python train.py --dataset="renderings of 100 made-up gadgets, each built of a few solids, in any pose" --horizontal_flip=false --loss="l1" --norm="layernorm" --norm_position="post" --parallel_block=false --dropout=0.1 --conv_stem=false --beta2=0.999 --eps=1e-08 --lr_schedule="linear" --final_lr_fraction=0.01 --warmup_steps=1860 --weight_decay=0.2
Rows from block 13, named by matrix and row number. Rows with one number belong to one neuron. Each number is 500 + 40 x the weight over its row's rms, rounded and kept within 0 to 999. All counts start at 0. Numbers have three digits each. After the name is the row's rms in percent of the matrix's.
# gate: MLP gate (model.blocks.13.mlp.gate.weight, 768x192), inputs 96-191
# fc1: MLP up (model.blocks.13.mlp.fc1.weight, 768x192), inputs 96-191
# fc2: MLP down (model.blocks.13.mlp.fc2.weight, 192x768, transposed), outputs 96-191
gate.395 096:443581500486491412571424514508572471518523440510525509538506480505483462506599475453416553482454496510534509469549504487485475534542511493522455470400540490524524475581479491467433505486516510512515535488471484538513452539523589482468578597510581542456491472447508485548492508527535483513
fc1.395 099:461535521447547481552482524457499446562476508578543532562501503481475442481526550452505513465561478500457465460401494470516499472489496449484472510398507504471577426535561525470527494516519533532419532450479481505514421505504526481502480525514516543416593539447510522524569464506469542537
fc2.395 115:556467560525491502499468500515527497468499453472500465476594506507686505488518527573552480496499487494481492476481520556578540463489521471504509499499474493510523464478506553477502475287517456431509489490504470504532474471540518512498527476511506551480464476482415519503559505490520530499
gate.396 104:548536546494513620596490502533541451487488513554422506494503498489488519463422484491468425527470443480498454521547479506470491480500539580523496611484544573480436444492455494544477500496487462532513424507515554569499479550480520529481412470502493507445502492517450469499463536507559465456
fc1.396 114:512482432495488463416516552484412571463506527517476456509471526492514533476537608543558544532525556462512541507419471482585523488527502437488534486493463480503490525548523496555505554493478579458538551495489480412476539482522515504477514505519433517588491497533507519501503487500478533619
fc2.396 126:510481534503508500531467511535533536472444480540508499503514492528219490540501480552483468471471462502535488493513545499435477504519453560487503509500501536511566518489438523482450463767517478524505494481547529511454496514521465495535480500467530512508559481459510457418453501487540494469
gate.397 108:477523545496495532589483534479531494447508557500482489522545451475486599489587491535455449467496490497478491507507486473513475493535588520497484453477493556480534520452465451548478498513434604526534539582528452543483481490460498405477497493504479518485519520497454477476447538488557492440
fc1.397 099:504526536557506511517443492503459490419477451566541484482473461471518477508507515503537504500463490517503451438492512457538502492483501549526449482519516514453502523482524512458513502502572487425493519498461487541482491513598534452479494539431495463459513510454473509516516504491493510465
fc2.397 084:463503403508484444484533561505590511529475502484531515470482501518536479492399485554508542482526535468507523502550503512414533531422478441515507493522514538491481447437560478425493498403439417473465579520447528601512515521488496585468520525547506439508523549483512524569504513549518506544
gate.398 085:503486451472522448462442456410483474519532509540452497472526469538440464456546507470575447525465528529522592481485514501516509553526533558504464513472558499524510531448540512511507512390498611557471573407490470480554455492501499423520450539547477515480514487492517471565500521499546472464
fc1.398 092:545512478508474431443499459476410528534524531430400470521474476523516573444552453538470477504443475458461488421564507562487449530518537490507458516542499455540527552445531496474464489632497564487528508478531425546456439456492476464487482511521437534438458444528456430470518479480537456470
fc2.398 105:543533448502493545457579489547445485450518518502420507515506518508716449493472518486529461492556506506465470452513542446511434437548466538497492431489469504462538490488516552483500537457502518481478442490583499470462478481533449428498503574484489475515458509542504486504555454499481506529
gate.399 080:489544494508535416475434543413461471476551544456461476487506565481553458479510526511434475566463543476520527479545544512493455467509451531512499455505507526459465563492510515512520468497483506501486510456453508552448449525526571530457515541498504533506478546487451473539470508435467477561
fc1.399 086:529515404485448600490496430568444502453493517551502517478472499480506518585403439523559487484486426442537500532487484544447516504521513466518572565428548515499437452488514499490415521489493509467486491480523487509493504517475501427489401470524469460549510582524534515489522502558489535553
fc2.399 099:515480522492510495526499564534466463520526481450477501507526511526712539495534505499462464515519501534497488492581520470513528513424510513462492497588467497489496480458444561473534505441531535520567465397464544476449458568497532520490521504483530562424538498456506466510566514480511460506
gate.400 078:501474505484484493548548494551562469402418464495481485534507556484574555531530466483397555497498473475472456410524545519539457471512484466490519470456505471485445527556502473473449453486517423497481561515445510490449425573479442499444491502469538531455563492474515541522464503478501468537
fc1.400 100:527473457490481537488498496485488538494481526492539543496542508495492471542435484502451556544461551511482529494569605511477505500540489557532437422598542506443506543499496531514503509482443480465564513455505542508457499476555452537503536489488545489443540449521497511483466485464394449557
fc2.400 098:440492586449507517507466530489569472532506482530491457525468472518427483442520489580481437538502474465503488531511454503445533467477542508511510509452495454525567504444464449516489518602486528498458479470443443544482495476435508520535523506554487496506483541484465499485503459555579533474
gate.401 115:506416477521456499469562489514490547512469504541514491516467490545461482578541454464560517560465499510484515466482521494513571493484499455442538538490419550516488523451535551437537507476431551558476466457484503448547500476495481449589439521454486504513498523432528461504566508414474464492
fc1.401 095:478581467490549559515456495495424466491463489460553499541457488517465516491456496573441563492498506514555512491565476492466434511445528530543498537553509477452508531471484406568518541437518567447558523521456428523517557519530552548426536472480497505470528560502491538517482495534467521524
fc2.401 120:490544491500500485522479497502526477522509498511471447489514532500149482521558468477456535498490508500517501525513511488473527533505459521482494491484525474501517490534477454547492524731508479486508528501488500513509529488494527555495448509456544545498526521509516504504484519467489516472
gate.402 124:465492519495513499506460469463550551562484456580519468488526453476481530534385466474540511516513511429448460490435513448522560493482533506498552641433541522496429510480460526522506500488506480442469444501518521582521548460466418450546473477447464543525491578504443533511473515518459511502
fc1.402 123:479518514514520537588517482520545491483496449562526521464541463475498465519443517427471427466564461382470367509512520480466511505475531508513503479549513536480480463438437499544501463492493517492492448466470580550434506529492468567577421466506483514468522539484477436493409517564467521518
fc2.402 118:496481432511501475472560544519456485478440473557496498518444526530584473502547455512497488467522532494475482529500477512446493508500491469505494435446484479525496440497491429534487551384496463534473517552592426462509532451524452538482468523514492447529467498514567464555537532546546512471
gate.403 113:551494484474516520438560473568471479457514468494448507496510499531511460530478647444491499461512499482418495476419540564568491486519476509458484449512517432494544472496494580476480485496577520560442466443491516559472441472586495472508505509582469515452539471535473496522495516510423466457
fc1.403 113:511449467471482510409536448537509513474491461468467484508508520538490487525432580418464460547451485468436507506468526526548422503546500508477497451501417446534533531533552589446443512481544494545439498457520472476529516511505449496489458543581492515496523458523525443534553500508434490457
fc2.403 108:552526567507515440504526440507466455588515506580526542498560492450496483521525403540517483534453534534567536466530470484411486467481492494544500524502515555464424515412481474523475474550514513515573551516568563432504583507474542491511487428443504427526489482480509485507553528551503438542
gate.404 111:513542494469503497443459517456456487494492517418464504476506575474489476474464457483551492499448472539543538517536498497551396467575518537567535520495489500494505502544495538350516467507595456461583488466497485585480484541570554534497449532550536460533535487463577478492433476513516549554
fc1.404 112:491497435453486567467465567520508525475422486512511528507509528522493553535548535485511526392494510490509487467511509498406479505561474529536475471482452472496480474548493482464500476501491458486529493581489526508460528535510448571422485529495513451505576446493550490507416488568455561523
fc2.404 102:496562546561513475557492448539484495515511477435499569510522443511473540462420476450526470554497529491492500497526533461511586521531529523453459539530585515446529477467503523566509544518497549487470493472570492523493531535494516497451505561530434586507468545499422519491509538443502484437
gate.405 070:484498473510483529574459455544413531488505507477522522457530442542581424430470429595480509530470587479491506504542569533460489522573496534476474538410528548502501547529480466503510410485513402489540471524456555590460477460498535553511521428435543422534475506512510526494463536518483602463
fc1.405 092:478508488513544529496498431498541453510561498487537457539516529475478544499443471471448491477449463446502487509467523549562560444453498494515550468532443535493468437563520501573484473494477537469499495446544410481577574483554613534503522483479475557500478459531493455529543509479604482497
fc2.405 096:566485482479509530542513486528479470558498517456512497480513518489311560514415491491501540551527459503437489484508420456543490462435486496446483454549472480494505479466559611556533510560540514524498395468470551486457457506534501495539508531565529497498532494569503541464500487485444544545
gate.406 103:565455495517506525561495413525447525529536558533516503456493517449507563493492523528546501503548461473494445459506576443530535485505499466544534464475601543495577475487404492446477486498483470540475523512466499490498444536463429568566555506490469455480483479491524501491497535484444522484
fc1.406 108:468473490512496447522500471486485476565456528485570509519467554476501575424537535502563473531461527494490560536460514525481464513529503360490496515476475551519382539547492515498519523506515518544428528459522516539513488498567526512620511438463481537542512461486543526501483520466559528512
fc2.406 109:553483561522518535539428456530519525543558580548472530490501432486543535523588453507486522521484444499534535488576479545472463476514463659489490440563579449470528494488536408487517489481491543496497463545497496527440507472520524515435450538478495522448489451455465502444527495486468544524
gate.407 113:539531478481516524552432458478541471526511475509558534559483518529478516580536535516531546518458535539488492462466528490515479528477479503469469455430472456508496466535469552467498513496534535459510536526485441505527406530542568471550502630460602563416570466438459490502547504528495550571
fc1.407 100:501556443508537485437485476514443449503461523458544475447554546511493527508513550526588553501478360500451526478451514501494529533538477574495482544440472520527504486514455563509449461518424519484487487559422496533571454484524532466475462521502481557515497466492499501518424498565508506493
fc2.407 115:454543482517466511525480483531491521492493431562514526541447572493467366477462450505529533460540583514471427527531525567523475482512471545507489481467445508453496544493468528526486502472500503523495481473560527526484518555473448441586535475463480546484495579546552485487570500505498545465
gate.408 107:393454510518498502501470522526637535516483450508504491557566478495484508551462467553480445449467498489555542587517476554515473510495472526497452492531465515487477509559481486432539474511509539549453493433511550566460533525479555565514456496460510565480549493498489506477480518533454449525
fc1.408 090:464520538511435449512517501495505576474420440524546506492567439498499585540440572459493498437403470556507526495532515534526553544500477504480539483506404472559481513449609510488540504505488543548512502447501523479483512507507538467498441454496456508464518402513497502519573488526490469522
fc2.408 093:498494570493492523449456513519465476442510434512523460542475565535652442466486504513568466509493540476487455493408515471541456502518540516494491482548495439548586559507444534502523524401535456529592486536516457496384553522543466457541487471527511477538544530495515469462475451498559553523
gate.409 070:413491545531444413471455509513488458484551475530490509485482469482585496476496458439513463520508490505517472523498598562557552514530442524430496491568507498500483526520431539514491466462486553515503438451500487492514548457607494389442513478505508533438483502490434505533542536482504541497
fc1.409 083:524452553493510450474512531523490516571553424522451443518536549490495483517538425484510436467482560510522484578513497480557534552507573422464577506494381460555436486483442482512493489478492481522581421456473527552509498469479466530582503390532488504464497433501480507509443489494549450558
fc2.409 090:463513431489482554475556494551490518477528492454473539522522505560455511542554483562531473476460483430519522551563560503523475538600500547475402501476546485442497529513469512460502512550522536467447442501605512499427555584490481472473485514495595480525531509541490552465494497435501524455
gate.410 087:523428509518491494428526528486516563458490499517535543471497526520520503461447520557532447483491537533465557535473528516485445508494482561480470496532540508492552576503454523524508520477466519523525434421558488465481541500477532486507409479501454463549436528487480511497493515487483552426
fc1.410 090:554522493546478465532531473436501467523510474478584461512442514512555503458569509455462512396521509457455469538501498476505580501517466461510518531552495502514473563567476526477456474458482515442408527489534583520499441493460473428508477453540532463472482487535559442505527471496460407479
fc2.410 098:525477504531498518507489471486484531537484546533503537520483494498897500510517494527520526489477502564548488490488512525479464487530458478514482504512485523504541478495468495520471478303513488515502513494462476514508531482504503517516514509438499464536467510491515524457470516486491498452
gate.411 109:452535503494505434486499411517506554483533561420462493454501423493500408461508468504548558575456518533484454527548468503508487492567519505483484545538500526495450474505524536502557484500558513482502556509510520538476526431548480455468476529587528530505476447516494547487498466439483542516
fc1.411 112:509465454526515497558366554579499472533529486499511525515575544493504573547595531528453561425503545431509520523463530544527514502490518480544531506465508517497505549460460491517523520497545588541474399510519525410495482582509540561506480487473546490513511547499540501492487511510483505492
fc2.411 117:529508556494475559488491485522494529457577521465471535489526551514558473518406508509466496466511452492481476490566538496498478500527466528507480493423547506497565506495504470550495523335527548466503470534510565502504478570514523490474512477547496572508518540494494459468492561418489469501
gate.412 122:426532575537518473553484426480501533483474512485476424507531515474490427474441503496587485470502486535510515490484488476480489492546518478544496583574511448483499449491528544458446488511550509546559495525496504492462541515481445572488412551567489500545517420490550490462564451561574482460
fc1.412 122:520485510534463509547540482514518451462427506414550530473448515519494474489636534466538527478446519553513521526445490475449463512485441451495434484539485459527499474478527468444469503497508441577518507537490466523521574534488435531470469509546495441471550514533537449459532474548565512467
fc2.412 130:505496509475526451505472421492532555549499489503413525511489516519446467524405507461545478516522545516609472486510534532552538476515470507505477567548514531482526455456491522506483436621500606512515446450523478450468533517477541500509529482533448518530485491467446497378469484475505481514
gate.413 078:458569439501456373577474468464519444432485442456461490486488498505581477514543524490495440517406505519520508540551530551526436467499491484454534526497477494469521436498513473536484472482487484422519477495492506434426558460464515523498547498463512512513480534506455452465526543447486524536
fc1.413 089:529462514507503495469534444506516555518409545468520504579519473490498522530493464470436541539574463593539535483487556498502497539517518462488468436552454462490551558547558547511456523498558533524431569505502473473511482479543574503422484404509486522421507501520523451517555496455544474442
fc2.413 097:469478486467477565530529473504472444424462546525454511515492531542290561481490508422544492476474447496422480515445453492510549493551534553457505534561490472489486463504572476502529439511511534483572481498529472476498463504541497483490450436578427522537499455513517477483534510460506544482
gate.414 098:486580521536530508562468451504506516551524470517479546510564462506483541470546512505508468483505561507502454559483485456578531479570512468463500504490505524460487523497385531527585540513489600516505473523520519574483437465468500392455514558517510536447559477492519545488463572483453464482
fc1.414 090:538528512499463444519493601420580498494534483489477510533530493536499528496578518478512462519518538553532476496570503496505540543490577480514440448541481484532437537491445555501469511503495555520418537493559520479549489526404489456431496510513596483442457537498557522515468514454501469501
fc2.414 091:549466492476517480532411458472544492453457494506505497522488465533647534446487521514497552501475454506448503499466492523525550442516490421497527487479510474477552502523498433472480498468484486434537487483416522546528583514591501481542532481491460555510517437524492522502574427465485567468
gate.415 100:491502516513510437551482414453424509504595605479559509547484443405456499528495457505513510476535478547555516509532533526543501493455570507509554519533520545464503489492444495512472488471531527518469456515551475508441486562482488524473535543590537488526540455530448465558494497499552479518
fc1.415 094:513504499538492477519475584529535527481454483488546545554470534526505501449599517464495562435454476463520439467491520568565471524501558546514443441545475507530541469433482466486501529503484493597528492526568474508559448551590454584532467432450523461485514582522502433552493497517509463532
fc2.415 086:506558483521489467549508520435514450533477425486495522524539470457693533503475516470472526527475503506549497518488515493549516458418542373455502522493538529436516465514489463433489486367463512485497500500461523472469562514488556564469545484494481505500519509496451492524527517509498487468
gate.416 095:440502487553481565534457517527494480485475499515473480521503519502497458577466551500478464465532461429522493480528505493439514487535517467454519504499616515495443494525506511500510500516453489534537491432485513560536497490516534414520506454487480534484497503514411514480519559539458517541
fc1.416 091:451448487493508471517485505477530534448504417506507456523486485549515441535458467508566456562531466482522455420496530479483568498513535509434483528368501533517369516544427559506489465488461484530505445428550549459475516583443512511550454512525536523480542546517468472527555469475494440512
fc2.416 108:478504474519494502487523461505453537408486501489562514516529504535635461526545501560514447500522484487562504497488458481582510500432543457516507445572504463493528488523478494482525551438460480506561468470508509563424500497544512533559513487543477520517452395486568468477506502510487428477
gate.417 132:534548580496464478528419401516419440498500494507571519452492519479509439474507519487480443483528500520582495487505493478457427497531469530480505443426423494494474446528581529556529512505520428460546538507478555587481590517520560510497438537518454479459515510502551493516478483483448526496
fc1.417 115:420534485498481481492454496555458437507507475503533510454465592493489484474495479517543444478468463523600554525442505507437443513592517548500461403427392468504475472496575532474427487482511530441518483506510523507473574553515538568490418535477527378514561538476520492508528513454480560550
fc2.417 099:514501496532519443563446459471462534523483468472522491506559413485543533470399507534513489525515498507530501500545540474588533481459505462488485540583541492459518494447452553525526515540500561507492439396521522517471506498494506496534530519580470597535472445532502455455501521485514458484
gate.418 105:423456405507467469466474448529512516430509490461483413495527533474536583507473469520435449458509458487541497505484554477499506547574526494506510546425530498529480518527473559536489454482515476464597484458506591499428582548499534548483511461457527507522504548516399439506520428487505493558
fc1.418 104:536489505491543507506426488515541457494451525517525531491522530533501568549532468562584467554530512501428473503420499455509415514423485586437485505506476449487509609518483488477508515483470511505483517507514493502444556480476475465513474472560483471543459483527521512543504564451508431429
fc2.418 105:559468448425548480484496528482500453552516510526429555471521481496424513491423459459491494508516557506525457453529502504460516512542585536473475541499495477489429488531558529482372516500524526480454543536482536469535415464536557492435534489526496506568468543489537544541460461542492499606
gate.419 068:511505456512493432514505522486495448416461458449495493541497530503581508401569484514451510488411467456461474497464531554523429478517505471483509579442503507485550515515475422516503476433523492471427545532506456482460504501506430484456463567453529514474480461472518603522394509499448517441
fc1.419 074:511533479492425458492495452480520468503565512504544496468460476464520468439536534576482400502481551422512545500461489587461471502476512445503661537498505516499489528522566523487506493478514504502546527509514496506472482560497488489496410627542566494571490542459508538508494513532494505492
fc2.419 104:454489476502540528495507536505525480483518463494512528535502482507848494507461479467512497477541522517474485480533500501428536509535489480524441465502504504501460445505451524467551524338500494499499528505560508534494527545526508517467507496503463500457514489531507487463463445542489476556
gate.420 110:466468555472489447514436491543469616519483448514516553563625485434485550544518561470530523482438508538532494569488508480539551518544502461497515469446553507496489576585474483519432505500490485515446541504508553536472492451497494531499516447476476543463548453382518506560465536467506490505
fc1.420 098:480537561505505377502464449491484532555554500469414433519494511476506433465541563545444548542523562557505466499462525486482473526491564480535497522497481564493526514541482500561429548496544457413412551529447476487515522514538496556459459543478532530518539607485460496487457500455519540487
fc2.420 086:630520491451509455574593450479461497530503528441480489490463408472563479541481519561474551471453464522525468499560446516549441451538489519478478478526515510418486486446520500446545538525515509464512543535559500505509505447558520517418518536584528518457466456495420467511534487512485476448
gate.421 096:568486479480506487494502537486523488422483463523517528494497551516525591522547437469452493467481497462536489483578528539450465522498618511524534571527467516525415481522473457480439502515539527491467496553512553401543421544518502552476478527402558502461524491535518467519507490521550507528
fc1.421 089:480499486501493473467544512494455491539535540500508440449493544486516462555489446507548477520492535444404475477510528413504521503489590493561553472499531480518501428475470508505507494501458522526550456521520470530487456497617438483535487542547464463550482495549552521504442525480487438495
fc2.421 072:515496535516517537587461499503562491537505490478512529512442451470378480454472472517469582514477485501567448486503492543499468491513472471523483530532514436466564523496531475567515486556513496529479515522464522566436503506469531550466497516508483525497510516397484543522488483483591493497
gate.422 060:482529575517500417361506553491491473474496540453468502556541451489600487486469514560459522505499498458486452445538580471537487456488402481435514480527459469490489481543545464492488532459527467515536475519423494493514463583482459566520489479450514577503539494491554463523470477462445442478
fc1.422 071:491519511501433500517470491546491494478508510527578533528515411536493526507472518456505558430401509486515455462534541499537430414509451498516577414477419534378522452449469483498464462515533513479522469510502532477525556459423525418498538556515535469622513491461491472486574493507511496567
fc2.422 078:570468545521511461480508527502515482549469586489473531460511510519519527519466539494475453521516482507471572485544439513522506522440552512493468501486474496612417473493600474452499497471493483468523480559521492479503455482543507493509482421506467505430472539571510455479495469474488483559
gate.423 123:544464481498499480465472563532460565508410561524485548513559468471498506517470519591466452460500524548592532510389464578520493503499507562467537544498567525509448461468485501545486503508597471517517452492435569514441500510515472595499523491439489491462508558453423482475471497562450483577
fc1.423 120:477537497438499500510599568518561575516547496557475515514378535514503460448482497460514557500543456504489457499557473450508513502445477497528459458510493412491579387528483496415491497505494517499520507515521414462528459534443437511508510500467475478560480459513544487499534443472515500519
fc2.423 104:580482477560509481529410476527431489532497538492520482432549439470481506550538447499477539454462483539544527466461522533491440496570454606498513491434530594482417529475488530595505475504570489512512439458466526507472485441533498434536562523519510548454570512496460501524480525543470474497
gate.424 116:422530572481508491564506456498468516515489531373527514470478591500495482448460417478541556565470551539502522529522516520564461506511543522514476511485440512492550509502540522466457399497572479500515403456447467489546521511499528548535508542499546550533512481509488440554454449520522503504
fc1.424 098:415529502474512481501517481525451475468494504420444526429484565463496442476475444479551529478428510566520552505513496491551457524518535495527481544516440497497590482514588510503502450496538495472546403514492503533593524481469561537515499529531529487509471520534555432508493476514513555524
fc2.424 113:596501441564470452474519475544502541562500488544540462515574437507568485534504510616494564453485463469559486500505500490494492474518428492452460483499561461455483547488473520509444533619473543433476502481556558521450508530515487455486523493486501542523447459571520576453518486423454505487
gate.426 109:474412399473505490533546560475509538431505439484455514463510564510483581525547570501447570523499461582561522513553518492563471504522540510500512500465438470524456545487432491502489446468511478540507504496498503457456495471500436578505542524479564502527534528499518504548467487509514462528
fc1.426 110:556485428496498511571458574450584427399509483479444496482473448485492509556540547532397499501472518498585447488563519468459504514527501540496499480470444442493456527499469412524487474530513505504481516518539496491464545440569484532489589456460546519493510514496435498517451495543477458470
fc2.426 108:444482426522470477468571515524479496491488452481563519473527572543736472523525519498580520485543542491444513532497489522481469495556495428493504432555467565530471532533522491461545507447445458504478493541510545458533477448447449452529477492528492449519474510528606490419496528484489505503
gate.427 100:465503453526520534452525511540452507398486528392440497488457495483520455448507412523492471537493458529508532525572543524588501478549548558536518570440540502502520457524505467473481508478439462516593487495521560488492513568489466537544524555556498532523505469533464455534554482433503525464
fc1.427 092:512500492517480504492518508494542463541546517425448422544467483475507504455480520526489508525548463402531464565493476498562439519451478457553478541449441528539451524555505456469509597485516477478502593522485512530506562498445522553464397474479424582486513511508514505501563497523515548474
fc2.427 079:494509552483494511507441483465471489440500563489472553507475468531556499453508521504510450489504541521509495491564515542494539537474529557488464542533543524451516528466469494503566511465542471531446514386505517519531537517536517421545508534541539498452494501482561506518488555499434492486
gate.428 076:496489552521449444555480522590421518445467441502515567556490473466591521506547492475462519434485494485522495489515548577515498502554480550457540502491519476494430537487465523442482453462504464560466518542413435499452387480543506487414515463523542505440475437493535543513445495496518496466
fc1.428 087:534501488468479518490476502500577479588528531512531470502530494429511592476497524486489522447474466480494498447556484519534481532511497462526592468475504511522474493503478490475447495496564476493463543459463525573440498516483594531495539570501496563494470573480485476504503522512546527488
fc2.428 098:548537454540478491496537494546465519482476476530543549480463494479579474457492473476518434460486543450458529487497477492489505506412480488504470509578457509503488469475616501479501491512463566567497434524600522431562455523539449463502491521455467465473488489508496453497507465497464543533
gate.429 086:494563463482506489528414558499489530437503494546530509527486526517486482546511467506600428469561552545462521501449484505515521463525456403481490485468504476476506504542578541465475474482433547511491478523550464529602461566498492391492522549494469569476507500496494458480541498524477511560
fc1.429 091:526427483508490535535497486497470522400546520431456491536468540493491460475516517478608462522504537538616585442508491467541426463490547578524474501514521498462457542491526558464512547514526560428534422489517539486461460477441479470500517470516498457538472517561431507479513488487439504483
fc2.429 083:453492434486478455539573498517487522540487562523540547530472465500358522557507477466461530495442426449507504511510408504504458451456450469543493496442543446468473539513508503533484459670434543491501542545507466492480614495472467574532482484462541484527542476505513486391472509516535487502
gate.430 116:458488512477527494519462527471540554542563526526484418482497418491475593473556499601451540476580513503470538447514484585458457498592516498521533568500473499482459460477455539543489504507550476435524525558513488507542543419470563486498471424491475557527478453508579560576489482450439501486
fc1.430 102:430503472510490559498471485536502469441502516400488496497456513489511434518514510566452517548490522492568531458494481585437523483580479439505459535471475426511490521515471420489495474506514489516440498549501513428509418542486533586435505492525471504542503531517461525535499497508500502461
fc2.430 119:480444514468500506488529464462514526482506557540498491507532516488810483461456509544502475505519465445461476469549477514480471503583526513491504530470490495499466467492488519494483501284508505473510500544504494474458408497511510472468525444506468496544495460488551507473547448511503502455
gate.431 104:486500385487458521528422474488505482457434390496477584531488538493485469520526506444556530515575520497490456520494551495448485524520520491525493541448497491535516462556529500475464452473532399417485436501466490536521567559476511499536498535586551508464558491410502538504467469529498519506
fc1.431 097:493528363477457493506446445529417444483468461511488554548534478497511478529487546512563455494500514521488463459471492463470489467567508491512568486486482481485519470482482554543442481522536468436592497459474475472482499512468487476523450564571535476576515536425515551490458440537498579504
fc2.431 082:529591558479489439486411431562495536484515455505532484540505416495512482494400485558582494550484620502540523502551529493509510570486496489509463540546465512507585504484463462463435517513492510509515516501498487495541519505543510495471555511566470519493453550501502532479512469529455509510
gate.432 095:506475528467514471401519472483572488464470467462469502524548534554452404481497504454455509496560502514543455426451561499491544492455544471476518509458449513532541499506516495526497503458589500587489512482480496482570480505538468533509508512482530481470526574452480462518557425500512465510
fc1.432 092:519521579484492509427533500549524488537580455452546566426496527547504431451459417482517512491527422444406412481480566532566508516527538466527512464530532499535549483470488451540444513505554450523457455474499499544590508455486482449506433546429498462549454499480512484500465517428598431472
fc2.432 090:464464528594500510507549472516452501459532564531527511517487425477739495551475495525490582523476533507539486510465480507475474522523444508489488466503506493495539524489502521481514457423514482507446531559513432476425554497540444484480552507538521444515473442537530515478413522488496469480
gate.433 100:513558469488459535555397495494564472406455494438443480569489480524472443563526477428534487464473468517590533548549519488553494538487482540471541536413503447511524543543497487439481493499480585527539474462498501468525531535532563423544534472451504601488592443502401482551525449473517516534
fc1.433 100:497450560518453482501493587551546468521497499538463522498538530495492424459502521526596416511473480475447565545482545504430537534460461570452533499478499533543513494506569497458467472515461453468458459530505494544446476517507522498557519514539505476537518566503583498493449532487538498418
fc2.433 081:512515444462533494409523510505503574457541500469460419490487518522412509515419496483576491504585558483577502489535484494497540473442508514490444489522516483492450492523498511454492481483505482540526467442527520486481475550541487607553534453500471474560481581506466551514499407540503465513
gate.434 100:470500558536515481509449486516498528537543508560557475493423478522458510491511488526536471528514490489477521471540505473543593487473513418459498498483523504505505569510485577479571447471526514512499429442504536581401516582471516428479548541470553486470547540454480510529502501469602447460
fc1.434 091:456528516490501543534449579537446458543513492470460523507510489475485478527532446515474646468540525542592513566559466534502493506518461549528506514514476451495418511499503476474466545486526555459547477520470553465466467503485481559459497484467572431517494500465489500522486501529426487572
fc2.434 100:478536497437497442532527503459564494567495441513478471533444513515351502469525500493510531527523556505445511502457544463440531527474475509489480544538501538529580493470469426507503423522500484521445510513451438438529581501465518520534483512477528523540550558516473523514451533463523488400
gate.435 105:560558592522511439540503496446539411449513523497494446543506425475484476489487539511528465503566472476535469438436487443575509495497470444482499514509507458459501483515494462585508478510485530550515530442506495472436582477502500436520566477484422547505544445501489501489560459510567421494
fc1.435 111:519468475451480473455538581543570529443480490483442507510531509541483568538583528430488483460526476484545501457521516478447521513564536582471458474466487484511407493486525478476408529500596511516511502527551567356463479468425498551482511475487537424451562512484529482536492469500494504605
fc2.435 089:517522611544510472537411439477504481474471512552436480555500458500599538441482546488526408518459502508490490520498457489542482493454451499523482505567532439462563546463464468515596536386473553460540499448494502528496561522575528463453509519559442589508453454505494496501513519428526507456
gate.436 103:544469521461501492439464518502564498469497470513453431469601524468460427504468496478522458566427423433483472484470589549515523530542541518500530475528514485502481417527546523562488454498495490545453538485547538489500486547485521563442538469471492488465570532490551480549501474495497444534
fc1.436 105:573479527487548490500468531543469539532486447488541496539576458435491420519523411471505524502535419457534420461501523500536576461574529553544557512511493434458467477527539495509484505510550530580491483516502531526575443550555488494453519501498448496471584524449506492483457473432548442536
fc2.436 114:540511492509498497464491471488436542549484536485499527538410523502747474487492509556504528524525546501518539535497410548519509495473456513489486521574451503482481517478500544474509522327485534437495473455497441500493493548576488505505502447553483474516431460524553499479561551442499463475
gate.438 079:533482554521515526530422477526411572435479444534517465441516526496560486536435457540510524514479449448547540522489540516489441498501514495453504530524504508537423536488409541474467425446476496569495421525544470562473492522496502486547452439389487495502465521509443466516465469539506424530
fc1.438 085:536444430494495495483501478482638518455489496518571489531452486542498503497549504500499494523477474532510455519474524531513445462521516534509504488509549472494543546470469434517553512498508502485462481460548495494448418478511481578485503648488539430533512495502543514491499476446554522446
fc2.438 084:518543482535519523545484483528484524584482499523539560505527459490439488468486550444480499522516505465465465514505517545467572513530461537465543556545448536532392480522509536515477505505518547493583368544478553493516438465494519511472496427441456516482525483484445459530584538511499563522
gate.439 114:504532518501515516516477453408563504554518546432532406567399470470498489511533461493532569618516501456493464481514497523584550481501483460529520546465532460485492592558527464495542478496499566498474448479422462536498524519409479475533459583441468526478471516492436469506512496483519515472
fc1.439 110:480531491508493459471486599555522511521545492504446540495557511470496489447479574490532464527457495471426479562531492519461566509582498503525512529501463505518472456546532468470491495506418412509478554535505545516520520468482540554465461459531408486565508541491570452506491519501566493538
fc2.439 117:525528567429482509490465492491574502433436490467511489445550536526441508514518498494476477422592523436479489524572510470526513554488511559454469488488496485539498424444491491445486421518542498494483550466500505496557467495516501535526469534549550535480578539442509500511478468456505549570
gate.440 095:430576451521521457531378456498444585513557490492556541462522469496538412535456449536565546529492454480517473565423542538549508468484464496494521609521434563503418457524507514479568446472560483488473524543523480450509524464503450468488443434459463507518490501505517502509508574526522499528
fc1.440 094:465484508490499493548413432536563502473485499442567435436485520479486471495541446526483504502413477574476478585467499469542519565553468569508606529546482485535471435513531536500529487536544521524470499546525525570486513511510455589508574513515498496520511457518507491500515495481540485495
fc2.440 092:418518571508473530475511523497483520528500466526521488538469518515275496576506427506508470495478491468480448549431528525436446501454500496487522496425517546469483524528453452532487549427515548485569487518529491471530504478524506492515489493473521511508535564479449455522539555457508511514
gate.441 133:571489447521501513441525446491434433446466501473524462500553519524489503515542537530419533531496468536480454469405499506468479502549491502471536458430579540502506517539530520537566440488562517508556547520527521548417516465547487510499561489554541448461508520554445468493452470564458463466
fc1.441 126:529466445466519525553443555503512520470479543430466446439544498474494501494499545506481569479480559543565485502477512530551521485495570483482523503499465481488491537437471513505547481495482534535466379403487463521487522498503532575549642455487477535500471483504404552507427513545497474472
fc2.441 132:460540534478498454394546537529499485376459473562501554507481560536477543530525484486523426527504521476439519527457507517482530500466502473482491541528454488545533503567589466503487481576470461522507547582446434437588461478506498431463462565494483466516469532536584484524547518485506571518